Weights of a small image captioner: 24-pixel images, 2.9 epochs.
Rows from block 8 of the image encoder of a small image captioner, named by matrix and row number. Rows with one number belong to one neuron. Each number is 500 + 25 x the weight over its row's rms, rounded and kept within 0 to 999. All counts start at 0. Numbers have three digits each. After the name is the row's rms in percent of the matrix's.
Before each neuron's rows are labels from the 100 images, of 14976, where the neuron reaches its largest size: "responds to" is what is common among them. Only what is clearly more common there than usual is listed. The data: pictures of board games with random positions, seen at a slant. In brackets: how many of the 100.
# gate: MLP gate (encoder.blocks.8.mlp.gate.weight, 480x160), inputs 80-159
# fc1: MLP up (encoder.blocks.8.mlp.fc1.weight, 480x160), inputs 80-159
# fc2: MLP down (encoder.blocks.8.mlp.fc2.weight, 160x480, transposed), outputs 80-159

responds to: nearly full (65); stones on a line grid (41)
gate.91 093:500506488519432531497487479525470516482517492483454492478496498531484504452515480502547492494491495514521489513472530481469492485474516489492488473507501571490498495513463478437492506493462542482458498481534526484554550516517485453479526502
fc1.91 104:494501480490536442497508531495524468531497517496516506532523487464478492529496499471470508482492473497468504482517509497509490483495468521508523491481515466490497518491528552544503491497521487504510517519438465546450439508479513532531484486
fc2.91 096:459485506503497501514506495516519507524516523527532503476510535509516478506493498503461499499502528530517514481513491550509489482485475552514491475466466557505487454496488541442491541486519496522480502484444501533520510508459454537519534479

responds to: nearly full (60); digit grid (50); noughts and crosses (42)
gate.406 104:502532546549477520498449495485476491504502492529499479485480537489474486465468476514497522458506512498514449544493504544546524495557494477470502474505484478500498504478501510463503507491433521445550491504525491498466508517509497510522546493
fc1.406 107:507521517529508509461500478473482480481486470519492491496470548502479486500479512503507514455507489509523449547504536541502507507568488489486531474500474484499502476505534520456498512491448501472557471519527464504462508513504490501504546474
fc2.406 109:507510502494521507521501538509495510494525515480531471510488524496503546486529501498529491496525509492501482490509543471483531503500459471526514523556504529477493459541530536474485492452427506485504470501501483457484496501519492459504512501

responds to: discs on a green board (38)
gate.135 114:494429492541508537514482486478536493508525488464524517523523500503487472511504456508507474476501490507505529482577476470496510507521451509493514497519543489462518501505499479484554502495495491461477490491492537470497491485494524488496524490
fc1.135 113:503431517547474528519510518506524492497523518452531518490518530499510490498485484546518480460512522501479526499518472453524509531525484458465479467512569510461475519518497489475547505518497506478446516505484498475481507506525517481478528514
fc2.135 104:470513481491462473483493476470460502532495482487483507497466535502508488525489527516474478507475495503521452495467509508482480506498533474532526491471496480505495479493499485482462447495492464537465526509553492517484524505507524447497528501

responds to: discs in an upright rack (97)
gate.438 115:476502534463467546506528490493455502475448540527449524540511469453485499512479497523513495494446443468473479482497485500526505472488485537520501526471466514480554489471490524476513549508514499494544484459469458529477469496518492496552463507
fc1.438 116:486503501447481536485518492483447504453436528517462537543522484467478488507466488514509493479447444470477481495502478503531512502495473522526504523466449506485549498491474504472501555490514483479542476458484489525508491495522487500550485518
fc2.438 102:501474516493490501535487499518531483495480497477538508516480512513513463537500502511466475511506507519447490485534471506482509487488468453511492487507549457497507554514508521488507495495547517441513521510503496511529526487497514572503496525

responds to: digit grid (55); noughts and crosses (45)
gate.343 107:501503492535538513556521545496551478487489528523535473526511497483505522542493518535479482506494470469468487524505478488472460481522507479508526468467542482526476539478510484514510498498472452497550448447534521502535520492502499521487493473
fc1.343 102:489497500467462485435475448506459528499507475475458525471490516514503470465521472484519517485498541525521492474498521516541524507486487522489480524540450523476520465529481525483485507497535552516453550549461482501464488504493497484511508514
fc2.343 110:462528510521524521511458483514474525491483529530516524454505502470505481518492480496539468536483476480484471482507491536506517530482503488546487489477507509428539504517494516551513475484530511464480479494484534506530440506456533494472467506

responds to: discs on a green board (97)
gate.97 089:518501538521525477500488533507503458496527526504462493472465475507495518523530522490457491518492518501434487522518510492489544485479475484481516514471452459524506517476506494522476521506540468522497524505494465481462506444463479466517507487
fc1.97 090:487482487454510521520491519521523512502470484473528484533507544478498493424453509487509524500519469508494508487552483500471470502468532494484478488501516560465501494535467478490574481524515519469526490530499495546559487523481523487538503491
fc2.97 092:492519487492524530531516521524519556543485458464496499530504532528541465511556498522471519488508500489501499502531515505519500543480498515455501450525502518524486498500502488495500523513469477493543470520497509534504478532526496522489505467

responds to: stones on a line grid (68)
gate.473 086:493501501483487496438516482519507518499503501504552531495484489499543500503507490531503466511506472499489497519530468525498542493523532514486497507547514538482487489489497504482491500507476498558487492489479481477510481490495517464543517555
fc1.473 085:506502478502543521462495492487496531516516501502542576495511480492500466505456506514495479529475501498524521495496485580508493442522488496517475504536536537496535519467479474492492488479492490552456469474463520502529518485473507499499502529
fc2.473 088:517485508520524520450488492445496499475473499522472513460495510467502462531509515511460489447491549509486481448506511503476525504506496477527494498497528492504496440517521489535474512480483477540465519523460406485472491470500471470513500517

responds to: noughts and crosses (41)
gate.457 099:512482474500518496527498449538496507529478516487551520491518507517478529510495498509511452469536505518485543494491535537514529504481523501484537477509520516542482473474504466529520451476505487480478493497495535522457510518489485499495458468
fc1.457 096:477502507505517512464504527506493486469533476482458495525489505496534482471494503510495557513484509482530453515530476463465460481525488498494469520493474497471502536493494500492495545493503544520550518512529434487527487506513518481498515530
fc2.457 101:473447496498501510546511512513540484527492462505488512489488484519497526499496509481537533487468505483507464527480499496516529481522475524540535537505465535480502506522510448493504502469544487509537531513503464513514496506499523441472486502

responds to: nearly full (70); discs in an upright rack (53)
gate.186 100:504497435486483532476505530495446490540501506478485480485540538550529499492466503491520460483491517482471519485515448502484503487528515490538494490486488485517464534485486492466484471530507498512500507511480541512514524557510459510494519542
fc1.186 099:472508537525537474540478508504567515500510522520533518524489472456483530523505518485461537512513485493506467537463529477520496518491474516480477522523555507466552476488509513522514493497455496491506528484503481499492517502476553478527509444
fc2.186 089:487459476503545463467482494448509487498492545515506498527517513502455501474519490527508507470468507469539484457511485503485521480540494465473516520492548477471512510495471501536497489494430523488505542467509481478486506503468533471480526538

responds to: stones on a line grid (39); draughts (38)
gate.401 096:517484527476517485505542494522522467460458487467548496467488512520521519505499496508556492525511487453494548491550538520504496483475493489496501478530505495504490497538509508443502490451508530488457510524510513479505498452473492531513487493
fc1.401 108:512497499453522492487527503545507507498514503488523483477541548506517525494510466494537493523511497462464542493527513515471495463480477516501480476554500478511544504539507489461518503493492527476472524533466511502484490472462494535520509491
fc2.401 100:494548501497543506505483487502512518493551480502546441490510466488490454501474496522496487516498494457489509444525532515446464470550495562590499503463526476511517518453511498490491541503523480504532507528474467490527504492444524489533519553

responds to: draughts (48); stones on a line grid (48)
gate.254 094:537503493478519475511511508522455510476534454494498521521551489513494509454518507499465498489539472508499527486509484495506479503507504504509494497543497457496503492481497492497479503482495498465493502480552510505507456503489489497513452497
fc1.254 090:459506541475461509489510476497546484518463528500485478477473491495516506532479516489525508509472496515555480522496519479497535510506519532481490490467492521521491478513506519494526482529518523540523502521459498504506535493515507499509518473
fc2.254 096:499506490494479476468506498458440505527475495479488472547510537511475473470490496471490495524503476504486473490477467477464491509524463491584547469514491480441486482508525480490508487517459487510483508511478475513499515508469507539516511490

responds to: nearly empty (62); draughts (55); stones on a line grid (39)
gate.0 074:503498484502510546460444547515456506508517483493471500502473517495494512483519522495524449544512506515478463491487556466510546532501505490503494530510557499495504476521525503487483524507508484525501524467461507484555485519511531484529492492
fc1.0 078:459486514489531535518490517503497453485520503424495473525488503506507522510519451486472486490517504496484473471514515546458514504486547526496521493469514520490533483506472485517456533493514489515470559527517484492537484542498497566477496486
fc2.0 078:515489480516498568478509481536490503466486542473526510504509470504455426503441511528518538542511490522490433513485488499460492486440488491490533524489481513535503506538501489486478500511495463499520494508509492523503484542500538485510496488

responds to: draughts (49)
gate.12 109:516513525519470523453511498533527476499516505496541462510495522532485466495477456487490543490517501493490518466507500507528513493498510474489510499535493518508505540476517535502481537473473500523497473470509452478497530529507512506492527513
fc1.12 106:547529530513489518462513501526526465497499516476524471500500509534481481486481435477494519496514495502507535485495492528508544479509493489499516494527487513503528511480535514514490543453472496508496477469490436505475527504533511510488555497
fc2.12 115:463518482511491510496547510474502479494529522511505467476508480495486464504531472453537480507517528526480515505490521476506545524487509538500480490477558484528512481483480505497494450458495529548499505501493473514506512491508446471526536497

responds to: discs in an upright rack (86)
gate.261 100:493539519495508499477501438496486506512503499455541515467498493482513492470517514526457535539491494510512507498520475504506548493479516549487526479489477539442478502519504490528478480499481473489497477515469502478507475562500466524506504444
fc1.261 098:491440520469494551532495494499483484496505500561492474520491476469465507476479499528510497464523536456459489508464519473487468496510463463499486532483507503559507501471476558501539520480469519514499549492517480464496493484526507505462503496
fc2.261 088:470475504486492532494520482560498501487456494536504511535479437506512496471517499511497548533485493496490472501533489496478519485513499510535477525511498472540482440484476587444531503495514501523486507488517475475506528502506500529503507502

responds to: digit grid (37)
gate.304 090:494496465480483494511517501561506491492490505432531485508532509516507496533508542456473481535500509508481487536490522507504501475515505533507513525477502482488474512505479516530494525475537501520474516511544505488517460512523507484514491494
fc1.304 088:496500510476522504558442500505507467472475478480544466476495508481495497521535484470485512508507487480470472519523488489491502471491498500491509480514492496546522526532496453500481526491473511470524582436474522472453487484532540520524509480
fc2.304 096:452495477499502519508533507478481481517510490507519470527500520496506510501503511478510475482496524476513457468494497519527533534495494469561519486546466543513534566518506492530514524541521533496499549502491501489545500450526487520494513522

responds to: nearly full (61); draughts (51)
gate.210 098:472493528474486507513478512482497489477520516510491496479498509502489516474480558492525486508486502464518503485473552514536494510475510500502518514465499493513494458484522518484498476505517502537502502440535443500472506539497513513533510480
fc1.210 107:525492473492523524503513515518517518491491482482518501524503478509494493520521461508520482471492503518503502558496482481478527491536482491485503505557526504496495521518492546520509511486504505497484542486468508488477477473498488487464546494
fc2.210 104:515477513497491553498555482509475453505486523482500502506519503503498532557510506485531460508471517507513517485515481520475487521492545511497532517511457538455479505500507508502492491520472529497471541504501501497498490474473503502477501457

responds to: draughts (72)
gate.243 092:423521443510491499525479526537522534479501476504546526511543474484497556545492495524505510553501468502507441478527547525493565454516484503505510496517459523484510538506500528488493503516526515535532516502519511527511502497517488463503466434
fc1.243 115:497483485489546538494483477485519473488452497473473519473550529501488489580521488500514511492507481480491455483470534501532507529493490492519505540491485500545474472506500514483517480513502519482494510506486499502505496495544483568473515509
fc2.243 103:517523465502509501497483483492552488517522479523517516489493447530508518513488490506504517506484519518506504461489478507513494478528523441499503477516483471484521538465523511502491527536577482492517516503526511564503530467487529462493478486

responds to: nearly full (84); discs in an upright rack (78)
gate.129 103:515521554505533496463483468535464467465468497465472478493520503471501490483512477527499479490474460513482489506453490520501580478507521451483514502496474499519530540531452497510525514503518523545497522457454516470485518496492503520517496479
fc1.129 099:515529569492516500483507481529451467458454507457469478494506515477519484481508457529519477479464466514484486524448486510507572473503515481483509502485485502501530548531448494497522522514524530543504519475463510478470533492487511518523501471
fc2.129 098:459500541508465506493449519473505493549516524444486512506533442492471521530533496492542474493511489521524540441498508536487516474478479509469518521492508560494523510509487505474504507482508512510500502489509466473442494478479481493527495531

responds to: nearly full (60); draughts (37)
gate.421 080:485481441487513471480458505529484476516457463513508538524435485532478491533507483513509498507555507490488482543487540506494501501495470520486531508533496520473525525471460458483496548476495522511485522533498495498476503501518491513527504498
fc1.421 082:518557504512465567478480528511475510500475532466491481511526498491492509490492486469496501489449538510521496485477484469497539530521509507520491505468495511502436500511528571540517452529482495536471493477512487493506486516509535507481483512
fc2.421 081:491453520527522464510541510491501487483521518506490480516500556485540518512494498555513492553502476487501504439517473476502505492503514535510506538502499495473536488479514521479523532488482460542505481479506531464478481521416515531529527442

responds to: discs on a green board (46)
gate.185 108:507502503488529483490532508526526528493511497522476533480547511473469500511506514508514512493536447505514492457470553521495462539513542516507480492500509493518502486512515514482537531509510514507561497470512490479472538486485515520488499516
fc1.185 107:479503489500481531492528514539512536524474533529468502529509486496487500399474499549518497521547505489495517477531495489527499564493495528530451489530525473500520492507514469438477500518492495476547514482508520512501497498479498509505489478
fc2.185 112:514478486467505483464482498487479470479491482464475496486516546483519510481493511522507495501480481527471539541499515482511490548479547457526506479555496510498476514491503523462490481514443484452510516501460486492527489493503529465511496539

responds to: draughts (95)
gate.353 087:528519475491473508515543524554496514502505514493526499508507515481487461490535481544475502487502515497532535483465442510496508521495532488491475470469520482473489533454488494521461493466488512459483476498542487503496549480521524472492500456
fc1.353 088:521519447497473531507545529544498509495508492508527507485506509473503446495532478535481495486509524511528524484476450522499502511519519472482490475479516504461478535458500505517466509463478505469486472498522498507496542468524522479478512468
fc2.353 092:499508495511506486485521489465451457509507519516493512518513470491447543503511485504505491494481522498546557498537430513516489541491539524457536512527506498454429497524531504476512488535502509479486475488515528492530494519509476529495501538

responds to: discs on a green board (100)
gate.168 098:507504490460515554503511513538501539514476525476494468472513520490493467526532502472517519483503499522478481480512510536506483509528491470475491518497462529500461482494502499422488519530512517481498492541508486526516548545513483519477506498
fc1.168 095:542512488537494515492470491491489450525506519513544531477493509486504533475482503464546499519478535505498579464505455518489517474533503481520523440504514495488455504495488480458517469490499474468484525479518525505473547472447511475479535499
fc2.168 103:484495517479474487528492479499481552505510509502467508503486517457512531493477497479497503475509470481526523527504497460504529521453481568494490478454487501490526484532510484503475519488494468528513504469488512498478480493447448473474499499

responds to: discs on a green board (57)
gate.281 109:526447505479496537493501490520467504493508486517540488544515519495494519518504477502491502465482495500472481552488467498540476507482505477506510530532529509503511538489502495547455460540458546478513531468528561551494482495500495460496526490
fc1.281 109:519504558526545514518478448499528512511525482500463510509530511498493491520525466482480481528520504535534451451516440519489457538518521491452475490492526538481533492513472465465515489507483528505501510530512490495474524472501524442513457520
fc2.281 097:466562511495500512494478522548451489517507515490517515525520515517513450466546487481492502497537477485464511515499496485470472501492542494521491489451519505496496506534476546461475529528572528536513481503514515547508496484486503500501481509

responds to: draughts (40); stones on a line grid (39)
gate.310 086:513497499520499518494504467526465451477501518517462482506490492543500498451468463463504424478503530485486509497523491528482502554503553473502465526479585475508508463497487483473553500476499486502520529490509464526501510460489532492515487507
fc1.310 093:488507522467496499511494507475515518522509485505476498491520536460489518529525495511504543510479473494528502518483521501488473456504495507534515449514437491479498520476503495527463496559516510476491510514470549500515487533530479491482499511
fc2.310 089:514481477519458474480478550487503503520486510518514535491528517477501474520527510486533514489475474506497520490473519516527479495448516486525471460559529522556549492491523491477438534475505476437481475515484472494492484481460497461522466495

responds to: noughts and crosses (37)
gate.295 117:529421514501514505477501521507524493482491523538500470488505487520478508497531497518485494488473464513520471526520450525534529514482548463479499508519549471535534502467508548475485483563471525476502528517510539485508513527506512511481511467
fc1.295 113:454556479475475485513531497476468516532516467485500527492500522490516496486477518484523507504518536451490537487476537487493451485524476533502492491506459537463498484518496462521518525493541501530479454495460469515495459468520486472511498525
fc2.295 112:511512522494527510541519518477536524504497504584488482514478501516516457515499455486498484472561493480448479513493538483488496490503496498498502519522517460509541512489465515456527490478474493474496514531486480478558478525533492494528527511

responds to: noughts and crosses (80)
gate.462 096:521487526546483491535521533522500505484505514478502504522512476482484478499478531478502495527524526499504446436525517483482516486530495483485487479489543470499499493465517472563504513518465507530504502504458469476520503509490486466537497521
fc1.462 100:492497488463515502467484504449482482504479463533477472487494498495527514499520485534495524471479475482508559541501484508515474541487485505528507520492455525491477507540478518471493489502533507463505490502527531503455493452515524556475509486
fc2.462 096:492512490495505465498545521503462516465508513537468503465498498564499485504519518496477495460520516513492473463471496487528459510488506475546489491523538461473456439519469495485495504541479491530521492495521534511521466504473522495507505472

responds to: nearly full (62); digit grid (42)
gate.271 095:522491514477546479477504513457491514529511468516450522502443493535492525510474490516512484484476514488534480525508515476468492462536479494511467500503520521486503492494499543492484496477482529519422491482502465448587454523516541514489503537
fc1.271 093:452501508513485502507524446507537496478474487496522480517566514488532492510519514507507497488506474506500514498481504537515506536466503501519513540544493492551488488490512504512540524469523490504554509503513517499444541497471449518510479495
fc2.271 104:502463504525527463499523509492541518521506504516498523510470519495491464478496521471481532431453491532483517525497533492487503512524568497497510425506518540491526520460510486481510543493510496475510498522484498537448489519523498492496503475

responds to: digit grid (67)
gate.433 086:478512538509556464495501476424493527462491547494509487539477519488524516480485524505500496525481494443454493516460516543477484508506422509492479506522446507469526514515478510520489518507473536506496514523512452515517487531509521514489497504
fc1.433 085:523489453504474533552477562497523488487459509480505534488558516471485536504493479502494485474519485523536492526514478519532504494476545501502499513496474472528510537471518468484532483489485475502513452470486481499502508480519477465522494516
fc2.433 098:490471491449508487490511484466516494491532518495511515494482498484499536556504501514488494472545550491510500489482483502529499475498553541508474456512527510503518479512517477531520509556513495544529489532546510474476467490515524503476493439

responds to: discs in an upright rack (96); nearly full (72)
gate.371 104:517506476526540467516543478469499490494477523529517458508494512488485520502476478501519534491474518507512519493498489528520500497490498523491456510523494494506492519525473461496510500498517518508500459481495450536512496522483509486509447509
fc1.371 100:500561527469482505447519537492478521496488444472516509501490535476482478509476506464553498500524505468524526503514511471463493507486488473503535503496486513468495484528499498522471489461484466511490470531508494501535505526480519530510476509
fc2.371 098:526540483495485488498517541466524501499452490477525525495532483497453441481485527513506495520519492496453551492509502516526491512496533544477495522485500540485518449511523495476505513505561505479503513484468470530496491514502466507506520490

responds to: second side has more (75); digit grid (47); discs on a green board (40)
gate.53 115:512499495527547507488513449544448470523529486498483477506519499495499504534468450535463528518540506476516483452477497484458456492502520510483498507537500495544522495491485539587525536466501446475509508538481459506509500497478454504495492494
fc1.53 108:528505469478461515542512519467504517477478494534509508473502508508504541469514526479522488513447471514523511566502524504513531543517501489500513511521476508448457519497512477460500478503532546539496493495500570527538496482522515514497496518
fc2.53 125:458551522496497446471483513503526482480494499492475484513460483533502476519522530479546458462542521527484450497476517507478483497492513469451520491522534535512490511509481486532469543516495473491527501489521479491520499492459530550527492498

responds to: noughts and crosses (53); digit grid (45)
gate.334 100:460530515489526499494522468516489502532502466497510537517480477511531496527475464482516502519487485496496484458495506474471489511537494476451469514508446512495494512511507527513484518472470513566550505517473480503550507504471476552472488469
fc1.334 091:466531511498513505464539483509466509514549465494518547509491483519498465503478474486513505515485513507533486451491494476511507494555494462465482540530487519521503491483524513513517494451456512519549509522484458521502511508497472525487501450
fc2.334 102:496446510492482542507489471482475483481518492504503519469544472513453493490470469483528478511475554544502508521498535489515522500492540453526450503487462488523445499492514492527491480520508486494472527491508459510549521474521487521504506484

responds to: draughts (55); stones on a line grid (39)
gate.59 084:520522479482480522491478480510541475458513558503484472461511552499497523460494524509529522469529519505510531555499509525494519519506504514520517520493483558513436480515509468484532482547528493531472481515550483507486502510475482516474508528
fc1.59 085:480491524474505486567469494518507532509489439539539539530523465530524522520529491498494483527439488514473466502506484512518487501503464489540478477522538469502535528475489485429490498465490529489532520511478506488503485493560521508520477456
fc2.59 089:480473462519493510498502527496585474512536538457518521527505444488473487468481496503531495449478523506465526503514515530477535503453543484488464489479490505454495534524506557531498502528556524482520514520486515486528501476518468485506497494

responds to: stones on a line grid (47); draughts (38)
gate.394 116:411502457486477475489489512507522519455462557572477466555509491523504483509529506513474489519524506501487482504476495492516525515502515526528516498493460470509530537485523547475495532576532501514464466483460496475456481529471505495435515508
fc1.394 115:446520476503487490479472477519531512438471562554485482556524479511503471488526520514471486531509484505541478493469478483512529524518505514513503475471477442523498530503516523474497511545518506539496465446468483481492490524469521448435532478
fc2.394 120:487543509498460524494487496472523549478480537500506464481453480550493531472520484511496511490533504477447454456480482545511494504495552505521461566540539538491485476502515495491487484514492488478497493454521483497572497514463472517521510523

responds to: nearly full (81); noughts and crosses (40)
gate.477 137:491492542511520477541508521462489473480490522483485491541468518519489494494457411502508481479498456468511489507431527531490495499510497497483492540483497519516512505518518495546492535518535492460496501518511491491526476495502490528488496487
fc1.477 136:518508438502475511466518502536480518505505473505512510490530494487513513481528551489468503493505548501498495489560483485532504483479509471515501438516514512497474512482503515432515501474480506532509500486494497460502496515511497479502524519
fc2.477 137:470554492476502507500523513472461540493496501524488485509518473502489483518464501506555506520524507496488487516482510501479470558504495551509473484455541518533535476509511453536494530519502531533526499517490477479523494506492499486514488519

responds to: second side has more (72); nearly full (71); noughts and crosses (41)
gate.319 094:495520479477466487483525507525502507549490470530487534527541483484504486462491490521504467504502505539500523461474487481448480499525530478499487518445513426506495491530515465512538519508514483463512501488471511513509494458521492485463503523
fc1.319 100:480478507511557508502493518480510483472521528477509478464477526519501511513504506487480531505498493467478476515515493509557512483485483523521518468516481570518516502490491528476454485482499523551475502524518499489488493527494495495547460486
fc2.319 104:453460509490496511505525494496550511530513509454513518502499470480512467505497490512485528439521469499487495483493531492510487504530547513534457484486496460497535499510492467495553532505509507491479507489528526559462502506496532529512516482

responds to: discs on a green board (40)
gate.130 097:496509443500485467503530546514509523507539493504533509507458502513505520506474488498504477541532481532499415518487492462504484481511456509510479488519473507484536526509518511442547512486511497549455477526492498534499511507495500506491500514
fc1.130 109:479486527498527518492447471471472436491501520495436497504529496498531478506514493534480529451486533485476542528510513539499523492500532467480519521490529496523491461479457520567463483528495481474543503491503488478487503503517515507516507494
fc2.130 108:488481484516489482505439508530464468493520473523520462500501510515535505471514497463498482499492467531478530492557488525483494492496515523483554500486526492529491517521473508514537519480522510483510503483495506508480488494510505550472527468

responds to: second side has more (74); discs in an upright rack (60)
gate.48 091:477503533507502526505483450516498484469514523526463473482556496477466498547496538475528515478517509482487537453460493533532517466526519492471530479492531543530500544470498489470558518497485529464526509457507509577499470507507471526491513503
fc1.48 086:533466484519507472530496514495496515530523505506469532524488497491493496484505453513470461542469506550505480541500521489524484475515481536494510498525491450451533421497522506514493480523499481488527519494528564490481509540536511508505495462
fc2.48 085:506529523484511501482520503481531502498494494496489510464534476467544516491514504499531451532516513503523481437501491480476502510512520524512528460539525480534490458458527499481469511504464507545472516514533468499543472487502505493520508475

responds to: discs on a green board (48)
gate.70 099:514558417498473506480477480480493468521523501493497499480562481519497485497501483515490504501498533463484490512492512503453549501472457490510488465511499484515521513460498508501507516524415532555522488432494534475476497507512492543503532526
fc1.70 097:498540428526479488484488481487498477505531486515488485482550501489512485485494490525512493507519548487507513532509499501460552494463466495498467450510512489527522531478498503496505519507421534539518486460484498480496503509519490574478568503
fc2.70 102:517470518538491500521480460537501456551511475470495505551514494484480466490521485491523510525515529439513469518509455502464506512555477485508521508484502482461509472500530489521545486456439489484505472480571493462481533483527507504465496515

responds to: stones on a line grid (38)
gate.90 095:502511524498496500496509500514539530488496455514486525482521510534485460473471499516478518480516544520510477500523498492481531516525501462544491465471490512482454513511494484472451484466502522475511508506492522498516469481487482520509495496
fc1.90 091:497492480509522490506498512471458492511474478489486494525501482473512533535539516488513497524497432493514515547522478519514498529469500489488509481540496487549548491494511488520540486471478460531502500493535487491439520474498514453526557501
fc2.90 105:479493511514510500501500515541508501451478482481522470465475515507470467498492478510525515534490460464509476482504469493495510502512469500526527477497525482481423512514507458482489457485502501488473500527501522514463508487496503468516528458

responds to: draughts (66)
gate.165 097:508522508542487477459505534478512502500478510494478470536463448483478495454520503489517504526476501515494493474527480483504522542488484560533508493519502458507508483534527495489541452512522515485488487498478476553498450472493507524536482502
fc1.165 104:480497466485517519533508443485489519469526485528484515493525522518480527545481478519499506491510498483526488464501509520517472502489461463462485520492458516467498491446441466498486554486523509536505491491528545476480536535486496481452528489
fc2.165 099:475504465525489518490456517466523498500509478453520492512523477524504510487502472475513496471560517465489466471530542483493491487530509488500472465547489435468464506494519490510508528481524496532513523505498553489488505543491463520488504474

responds to: digit grid (50)
gate.27 099:490426492467500495443503504509497472476484503480499500496520507545485520432472484507518502492501420494514513516496429508512473555478515501538510532528516494512514479525503489500528456487510507477484473517504519483552503492483512479524520494
fc1.27 094:495504507525516462481531493476499500486515479481510510499490476505529526502514484496537529521471440499485493455499446526484537478475537509505503512517484485516513502489510534487492480512457528507444487515494549492460509558487469502483462496
fc2.27 104:492483489538509538508491473490506480526454533526501500513501445491508550486500506512525457510544505516524478501477479514462509548478531465553520548500528554526502495485527546453521482481505495512449502525558505527522529522499495488517515474

responds to: nearly full (60); discs on a green board (54)
gate.357 075:485533501547499464528526486522523490523507505529442543521499516469546480502533476477495511537500549513503473499469528497501464514578481513454466538479491475474549521471491516505511482486486487511505519493510524486504456459510449490491498519
fc1.357 073:459478498503471507437438539478489494492544495438519478492541527495523534454501498495499491470517476465521506528524491509553527486505533477539538494507479536508507467507498485534506547479527538490521505532495511514514533548493516505490505528
fc2.357 075:498513521490503499462503521482527531533489514506492482494471490483487456514500553541482503474484509486466484510502504555511468524488477484491520471494512485425504487547490496561455507515511493448472496452517465476515514513473489531487493548

responds to: noughts and crosses (45)
gate.300 108:452451505503508467443551468506510526508522546547476505485506467512495520498521500468478476493549478476450486537504526515504478490523467485491507494517489532491563487479494495510478500486499490509481523549456476473518479501546503480513497476
fc1.300 109:452449484507495460465538474520497534517494566538479506494517469521515517508500505462469498498549484488458468519514488503507489478517487483465524490521483514490553500490491508494504499480530499505503507558460442502527492512541518497524518462
fc2.300 114:498495494486454503474472534503525533517511491461468503483508518522501533501479450508504496467521491469501473523483490480489465488501481490433536515475475518514498519479523536453568493483496521509460478479539492486469483555520432503495474494

responds to: stones on a line grid (41)
gate.159 102:511515527499474489507563509515527491465483504466493471498515456494488541497515509531482533541487529516504422480446505496530498477487500506449457504457503495482505528533503501524512499532495510501496528439517458485507485524506520544464501525
fc1.159 101:502523534489483496507544503495521498489492520484474475487505445472506529508522481527491538548501520526502421494462516521521492467498486510481480532470529476464508499516503495516523494525492507546491516455504462487516486534484523549448496552
fc2.159 103:489519478495480456509537492517480548443459488489495469507517460463506495480519518487533471525473497482468519531454490484495426498509526500466496525517512515493505491463502449488463519530549474509503481531477493481492512492469499488520508484

responds to: discs on a green board (95)
gate.367 128:519513464507530530484432501502493518458475499465499471527483510499470490508522523492476456493493502507509540516501506514495538478512527519497475496518497520508485515439453501496458536531451494489542501485508526492481513501495501554478536484
fc1.367 128:506511478495528498507452499478514504439486514492514460525490481490452487499519520489486440485469480518484529499534498523510541485513512524498484490526479510501498479474462504484453527519451506479560503475509532528483518494513507541465516495
fc2.367 131:511476497499481492542460525491481532522510483506513485529525517529489518459503503512497484500488506480487510532466563501471483555494448534503519489532498499525512529537518499517609512459521532526506480535510456507456483522498485488536488516